Weights of a small self-supervised image encoder.
Model: arch resmlp, norm layernorm, activation gelu, layers 12.
Training: adamw at rate 0.0012, 14100 steps, batches of 256.
Data: trained on small charts drawn from random numbers, 203450 training examples.
Rows from block 2 of a small self-supervised image encoder, named by matrix and row number. Rows with one number belong to one neuron. Each number is 128 + 32 x the weight over its row's rms, rounded and kept within 0 to 255. All counts start at 0. Numbers have three digits each.
After each neuron's rows are labels from the 100 images, of 14848, where the neuron reaches its highest value: "patch colour" is the nearest of a few named colours to the mean colour under the peak; "strongest on" is what is common among them. Only what is clearly more common there than usual is listed. The data: small charts drawn from random numbers. In brackets: how many of the 100, against the usual share in percent.
# fc1: MLP up (model.blocks.2.mlp.fc1.weight, 384x192), inputs 0-95
# fc2: MLP down (model.blocks.2.mlp.fc2.weight, 192x384, transposed), outputs 0-95

fc1.160:126079166092147142113113081146163143127135140141141115060110103113121194088126122169148073061096129113137107156135120122141125125078143113107075088164090168133115119110062157174084099095150117086142212101150103180107150153119048135123122192116115083136089115106150127163163144055087162070
fc2.160:159165137103097139145099137137144130117118162105121188159141063146151156131142215143114175197127066157143150133196097101117109115093156103110137185160157143149136120085140098128157092159123127133104115143119184081107110115110163180117147154183107184155166084123087102126128157103133086124
patch colour: grey (43 vs 13.1)
strongest on: heat grid (81 vs 7.3)

fc1.297:150102133175121140175166126120125118183102153181156163140095136124148151168135138076107089114204108098118061136115070198149195079142100141056117192157110135087183167134157163143104093093053131148152151121121121098125148107189136098147103141159159125190082136123155128103155120161057094148
fc2.297:172140126140138183124176152127108093117110112123091106072124121120131148116136109155073160182129150158161104173096208118070171154117130127115144142083101129118128163124052155161196166124098102092136156137179159113142120133132103102132109166125151181192146116119072095117111070048083198140
patch colour: green (25 vs 2.3)
strongest on: pie chart (81 vs 7.4)

fc1.52:118088140105137172130136157093123126125114083199174104130179145083109072086082116134079198174185167150162116097156132112127149172129141133192104182117148140140135151174133097128120137121145105086088154150080148111148151138093158130159089095143074141089145130109182138083019176114131157136
fc2.52:123111069138149101154112110065083129110145104141149078132139118141133108106061135193152097087130157183101145110100074079120070138145109130162154101120158131120154093124143061159133153146142126178144180075138151143122074128125054107180208067088149102130160148161083101146096110146117153076
patch colour: brown (30 vs 7.5)
strongest on: peak in the middle (35 vs 12.6); bubble chart (28 vs 7.2); bar chart (25 vs 6.9)

fc1.359:113099090169079163144118105119080074146126069135139106065150126130116146101108199043132146117173178163084199099133126130134205097131104210135160126071128097127165120137142141145132128119088109160088116190092146119086149078127170107127099110141152137178147120097146173112046104167076168188
fc2.359:199132133160124140159151141150182145190148068117125096159066108114102130134130128111131148112131152085192113083108094157127178196076138103098116105138099121171097129128074141125161127116137097103127161112150122143153166151181122159121137107140159156046145140144103127143117186127147130134
patch colour: white (73 vs 41.4)
strongest on: grid lines (72 vs 38.8); horizontal bar chart (33 vs 7.1); radar chart (32 vs 7.3)

fc1.358:143103121121063142132161136156109136140100156123154147157119175134162138103168074126117161164153142114151189110130113141056138091132134147154152136090138055094131122109122104101154075126132105127121107124101033107099151125134119106110173135141128148088116178044075146066102154091169168108
fc2.358:148198170082115143139089132137173101168118096114092129081108096100116186155134176123134101111118129090146088153176155154180131126193141143174115185132130091121109112115124084144109138094077143152131117154126167060164154147084121188119124130179113174140049111129121123104117140157136177141
patch colour: brown (27 vs 7.5)
strongest on: heat grid (93 vs 7.3); items: three (37 vs 13.3)

fc1.351:189127123127120162157176167135101110145144107127110131092135087086109144149153113122145109141065134115142107091138136175085165125107149146128123131149092150102160159124053170124107081102157158132138125125078123109131194154149147154167124091123207141136113130065136128150082097096126144144
fc2.351:087187101107147077131119133092107101090139067099125119107147184143128168106174101182114192142159092157144147170154129100022093101159117112135168129133169091126145091134171121123144123119142117121042166133120140141137189089104159142135148120168100148178188154092142124117118176105201187084
patch colour: brown (47 vs 7.5)
strongest on: dark theme (76 vs 30); horizontal bar chart (42 vs 7.1)

fc1.339:111090112166089148131139155071176103127142072109184133077158122131088219129110208163135099098184154109077147140147127122064141071156141179152112141161105125101103142113128126127094139085067141172109133096120144160149089123169096129155062103131174086186097137102139136083111115146055110146
fc2.339:134102102128115104170114169180159162127076150085159140144105118135073071102113065147103115136143125101158070172121154105179129134124169136133119142121121150132116157062123118154158090160101103084144138129119085094166156144164168108120101136088102161056095103146088095161175126136088098121
patch colour: cyan (36 vs 2.4)
strongest on: pie chart (80 vs 7.4)

fc1.61:113118115121140219186109112099087061128152123126083120113151092142125145186118093106208070108177135115141113170144156118163122059172107154121125137103134125097140152174163152102056123050107086067138155122075144158132131102131142130090087181130114067122049177126142162087103114170141127126
fc2.61:144139095138104116176118132119161132112146127122148167153052088146169129081168137138082119103193092119156154158076078126178137157079194113155158088113139134155131099143111043148160126138122096102144161120117093129148160149158182123126098163147104215105102126129112121138114119144104173111
patch colour: pink (32 vs 10.2); purple (29 vs 3)
strongest on: pie chart (82 vs 7.4)

fc1.377:173121134117121136099106179183108067133173089101178137148154084106131124145123129133093082137087134094138188097105156169127056130112148147092117070110142096154148122120113098123100108086127141112078137097094080134145130172191146126132128154123173132136134139126134126137084105144127146124
fc2.377:156124129125111207179099192129166165120113111111158172165086153141111091136100099077127161238125135108218147183090116139119102096176140102144183145106125127125178140128107135089125132132133138110151086120074107132155150173114157159127135109153107157161104181126145089086146174104189124155
patch colour: black (54 vs 16.6)
strongest on: dark theme (80 vs 30); lollipop chart (48 vs 7.1)

fc1.208:098137166125118111148127120094105097150114142145139168120110098121163123143111157109118106120144107096136073172090111153143212152090131139081128128106132164156111177126127105106076017134207066119173110119154100182149048103131124147170105159131161086099097071105150196102132145190120142143
fc2.208:147125106151119170097130104162099126111112116104109120067085098173166102126155112092179089127079118100165056059165102141131101165092105133159092115130090145163107113107100080207182193141133114119102119135109167119078103139143152150124155136140154149169117156079177116100162140098153125101
patch colour: pink (27 vs 10.2)
strongest on: ring chart (83 vs 7.4)

fc1.152:127093136168069164145197115121147057158136134152105138141105115147145149112162110068092131141158127099121126148087121181093177103118129127102066093096192135133149157116167126113108122094115181139143155087149070102174071124127132162065125130163127053194129170075132152107114147104059191124
fc2.152:139132119080096137141117126177104091117113166148159136094126084103164153148117128099119064152177141131148077182150151169186154093155144126088128113189104159170086173124130120109127145182129149098151144164196111126129111168114116048117143192169160123107097082099120128088150132172098101150
patch colour: cyan (66 vs 2.4)
strongest on: pie chart (86 vs 7.4)

fc1.200:137074097164050108141134141137157137119100097095175146146124119170111170143109125125065103131170093144077057126111142103114101181076158177127107079131118147109089172161137169131085092132134213128170134164122102143139106128118132089206095161162201112133097176145095102176142126106051093135
fc2.200:179156133164141122136153129095149095141129077145068157096127132130071132125131158102130151150164182159075102080138124105123136074193071144096161204119165123087170113143122142165126226094082142128071173137102170079174128163171113142113113132118160162150149123120142128118118146170087166088
patch colour: grey (48 vs 13.1)
strongest on: pie chart (50 vs 7.4); heat grid (48 vs 7.3)

fc1.319:107071105136120123124119104132126080119151136141139110172128145148149159122209207140112050077158155109118148130168101181161153066119134153093165112085148090139167115129076063122122131081064098104124112093135047133138125058129163125102103135120138127090104148121091148102134142100149148073
fc2.319:181152112099147116109143090129141108119132128131100138165163080176140128151146083161094148159152053112127161148116152173102095062175111119100144122176110124134130137148159110139143094106099111120098147198121194171081147090078147137139141161181061145158192156115131143118133200139154168100
patch colour: brown (54 vs 7.5)
strongest on: heat grid (74 vs 7.3)

fc1.257:172122134176122161151116165075101093141130114115140111113156142175127171156069165096090055109159190146114161117132153178102188126135095152146081115111137209073134122190195139148086157085066124172162153126086132136059118125097145118153107092123140070123098124139103097118081155167076113120
fc2.257:123117135105098099165149205157116142126100111093122105089062107123144125085142087180101195137146102138128134145053086061131128141096144054151132155149113174136102075062153058068145077165158115071162136138130115145148144137167150100114136099098129157111120117098135135163143112163117145130
patch colour: cyan (35 vs 2.4)
strongest on: pie chart (86 vs 7.4)

fc1.345:079092113172162137134213169126085136123113128088119154109090113139115168123157152087086111110170193171089075118068094167094131139051111163074132164161154137111166137190092119120038100097099118154153111167110161150161121042125137173155099172156136095121125150131181121173098116135091125114
fc2.345:180183116113128161112093164181111156112133136132133129073079068113165153126176111124103118209139138120209072185142185172134148091161126133098154131159121154110129146155097153160111100153096135109141126103108175091132105156101113068100142174132135141167125124117132119082136117152144140163
patch colour: white (68 vs 41.4)
strongest on: one colour (82 vs 53.2); radar chart (80 vs 7.3); grid lines (73 vs 38.8)

fc1.255:126152154166126157180162116110072074166118099103091149152101179124092115177133132076150087108137160085090094104084121155150139100095074128151137145047086164187119161135139167107103113090093096139183163082078149130044091152145159182118145097090098054143089101075140148120131111139063099110
fc2.255:149178150163140111126119135113145156123122151116147103105055136110201125129147159132096055168208084119148132125101079105143120083112157085154188075105137118173144054168124070131134169159119159092127142106216130179146123119135121178111107183141188146131110103146098139131128121109158099102
patch colour: purple (27 vs 3)
strongest on: pie chart (54 vs 7.4); heat grid (30 vs 7.3)

fc1.131:130125054137093102079132144128112076113150061108137091064151127127082145075166162103132139151141177166124155104135075090096115168106176064145134155109118087045125095171156123114127141127108117149068138087130028127059109115146147094143166102135157107176114192087067155072119080123081128146
fc2.131:184113205147146128132143148155137086152126119088140140146095185135084138164101112049127152154134157088112125074149096147141196168131097171123142065143102120167084132111111139139202156091109111129097142181135154102133128104136159165091094078107133124086110072142146075195108086106118127122
patch colour: white (84 vs 41.4)
strongest on: flat (45 vs 12.7); step chart (39 vs 7); line chart (30 vs 7.1)

fc1.252:086157169118105077151164091117140107081067123141109158121096148081132158096172077146128123095100093140134150118165174138162210070087080184152095148115124106115160186159092168114082100129081050102123116175135113075115193135148103107165193116120085160132084124125130213104148144126123160102
fc2.252:143156135085140147096111111147123144159159173136113106126151092150056122122139176164162130137119109142094177186149125126120078101165115111098103176146143168149156107174135131126062094101126129070143134083089142097101069118144086148100123166178135100137142136173125074178163082120126128097
patch colour: grey (47 vs 13.1)
strongest on: heat grid (95 vs 7.3)

fc1.118:157156178165113097152073140096109131133149142088155120151136112064110154159177114114125116145124148186160097118069152128131151087137111148122190165066178163112135174114102116159128088061074169139206135172135087111107155140094128112136085107095124139107131139120075145162090123071148150140
fc2.118:076157187091138161128117166129113105121130084107083089160138172114137118105124166138079155208066085100093096104128126173053094121105119077151075152172126139145134105130131137127098147156153107174106126150142157111173075145101094163144184119176091108158117117108173174140130135126152107152
patch colour: black (52 vs 16.6)
strongest on: grid lines (68 vs 38.8); dark theme (63 vs 30)

fc1.322:120107129106094087116152130158090021140130112138091158158148131111160123188166143181126125091145133126111153102107155151152171123112163134108135170165163112135145132163115078134114096151134094112161161089168089171121097093098104108133111096153178170108116162144146161070088165180168142091
fc2.322:099102107104122110122082102162118170181124137123138162080122127077139111068122125090145087187113101084202111073162110127126134157102096157176101078135068128112083151154024121135133061146120149128144080087129127107102166158113110192139102172100130139112138133169065116139140113132099117171
patch colour: pink (29 vs 10.2)
strongest on: ring chart (53 vs 7.4)

fc1.177:177173157156077129102074155154161144109105084078118151155183096118118176161146150143081092123158141148132114090112146143142137169123179189134161103136168099140176124117108136159138089104162173153156150092083101129165107140117115149130124107136164117084155168094060130143048098084118164138
fc2.177:087153183093117186138070175091143140145120114152123142168155121144103090113105139089116094175134158141111101118085093150071161136191106073169155094133161128111104089127090110140084125131090140173158123108098138151150098096057111149187139107160174113123136105124191098121146129136132131167
patch colour: brown (41 vs 7.5)
strongest on: grid lines (68 vs 38.8); dark theme (63 vs 30)

fc1.194:127110159182049089173090101150145142186112129183115170108103069059077114142141120143101126116096130138158111095092152115102162155096156228094124155079120152076092120157034089137125116134152172066103127062122100137130120110127163118138118125166158178128079115130115139113109138087103141155
fc2.194:164142110161155107126135163145121118123083114056136161159068161160181129155129152085104073148148086098117155063117125170171138173155101117150161101185098119135110131092163094141178137083082126167116132121074101069099137108132113087173179132108132162156109158071142135095120138164102094121
patch colour: grey (38 vs 13.1); pink (26 vs 10.2)
strongest on: lollipop chart (49 vs 7.1); dip in the middle (31 vs 12.7)

fc1.134:121143132129132135147188127107064134145122148160121144126092054152119180132150130100100109143178165174169086136154081139128160087112127150172095150107176120068180147218141144121064118134096124109178067127058137127088135081145159162120175154132156076112122122129139091099106075186140138138
fc2.134:138102200120159128147122129118084070091131100146125123047061102088171121127138142113147102140178116154088078218097063130178117160071126108142091082094149151156116112107120076130147151159141151107089139128132076161135110071137090051081114205098081222119121163111150114134132121142097155108
patch colour: yellow (32 vs 1)
strongest on: pie chart (69 vs 7.4)

fc1.15:121076155153119133157143134122076119122120127138112130082135089153105195122114119084138111143132085119140089130155120108160150107122101147104110136101113109116129092082154148146187081059128098125137131140082125082102187165178108072086142116102102117156090126060142129102058041167088126182
fc2.15:114145110102123148160143129136107129108126158119125153116059120106135112117168088210106178137132157135184095123130112136078115106062114093115194148177164116177092073185128100133133174131161130140124107143102123117152074137111139075129097167166141107142144117153164090098138138109085056125
patch colour: white (92 vs 41.4)
strongest on: grid lines (65 vs 38.8); radar chart (35 vs 7.3); rising (33 vs 12.7)

fc1.332:134130146155108125134125110141103027144089096116135132150136176077117160156196210122127075104158117074093127123130125171199105160100163146113138069096106117139106116123151071087118093063114162116134153085113135118139080102127195163129132178167119113139090110110122175082093115144093140106
fc2.332:153160056125112116093130091127143119113119092134139129107137066179149131142172131116118089144134105162142140123173130141117128114171144074144148101170124108123111081114159119165140111150114126104083107171179093164102120157067139120108154120145126139174154134138172127079167170158142152132
patch colour: purple (51 vs 3)
strongest on: pie chart (83 vs 7.4)

fc1.43:108083161174126124181176140084124077094147087151194118128092150116073161109062165137137137084157114142140168139104167133158142132188135131167085163162099136130073133124153063129138114122086122157118174176095156118132142088104155122115065076098105145144103143089169107132004099156093168141
fc2.43:140143096166121119157113128158112199150145173069169139131098144076082099111121085189114167110125156115184167131116156158128052070121106127103203116125141140129172073059146088144084121177198065114154118116157046132107102135163088103162169071109125107090167108123189099158150144137131184109
patch colour: pink (38 vs 10.2)
strongest on: grid lines (70 vs 38.8); radar chart (37 vs 7.3)

fc1.66:159158140176050102198142160120116092124170091118070111142143112134098154163100112108156091113124139202122072158109083119107161116112118079121150091136129136088150129147091183175058116128104235178178129137091165059125156117162166129183109140136149154154133170130175074167107178113120103166
fc2.66:105139182109214137118115145087132101113114108133074140142124158191185154156110094089103130124189141101143105126137103105105114120152089136143132146136135124149133158128169168092090125140122094096098146183132198111107198111102137072088095176144104098106133094152141167091166103127162112133
patch colour: brown (46 vs 7.5); black (36 vs 16.6)
strongest on: dark theme (98 vs 30)

fc1.174:148087082156064122146143102087134060166157103164121141158167152121085194179139192140117079085175140152096121142140109148167159091096172151140118109121136097125152216129130127167111126113089148088093179105165098111115100116179131154178144132150185105160130134069104136106077076119089166137
fc2.174:182174121127121134120124080095165108119164088160145078136120110132141164108150162108114167131155128166094108103128086111116103193081102129089108071097134123182097107161159127111130149116107120055093133160120106157205117147102130099105128175174157160117151199146088122118163213172141145117
patch colour: cyan (25 vs 2.4)
strongest on: pie chart (89 vs 7.4)

fc1.262:138154150096095154108153103134119112085082113153182162145079101088116102131146137167143124085108160157123141138113149183154134155059158175073114100168148134143169132162098113106164068064167144132168156120115042099134122125106143144136181161175084117160136149110105159071048149127177189130
fc2.262:118083127119113115157102132173134099137121187127119106130136099108078115102155062102168055166181159082137100142151091104183141125141140163121119125108108150102096185077122129158147089156118119098137094117164105141117218144179083130122065175107172152071089103152116109130189116111046054162
patch colour: brown (46 vs 7.5); grey (31 vs 13.1)
strongest on: heat grid (71 vs 7.3)

fc1.265:122146143124071146117156106104063115120160116210094180129088123168162127144146075135118169099109136111145147164112156153116159149066150145091111075122167171099104103207143144100124084096112165142161112098102054068152108123131119155126218142142093157171134137073150147149100157147173119121
fc2.265:091084113129141139135108139159120158137112185131135105108112094113087107074123100094142074147175148073130142122134134090204174145157134137158121140119098133089101200111128117157172135179116112098089087128155134131152168148176133071127081173091146123077064079114130145121185075128047083175
patch colour: grey (36 vs 13.1); pink (29 vs 10.2)
strongest on: horizontal bar chart (82 vs 7.1)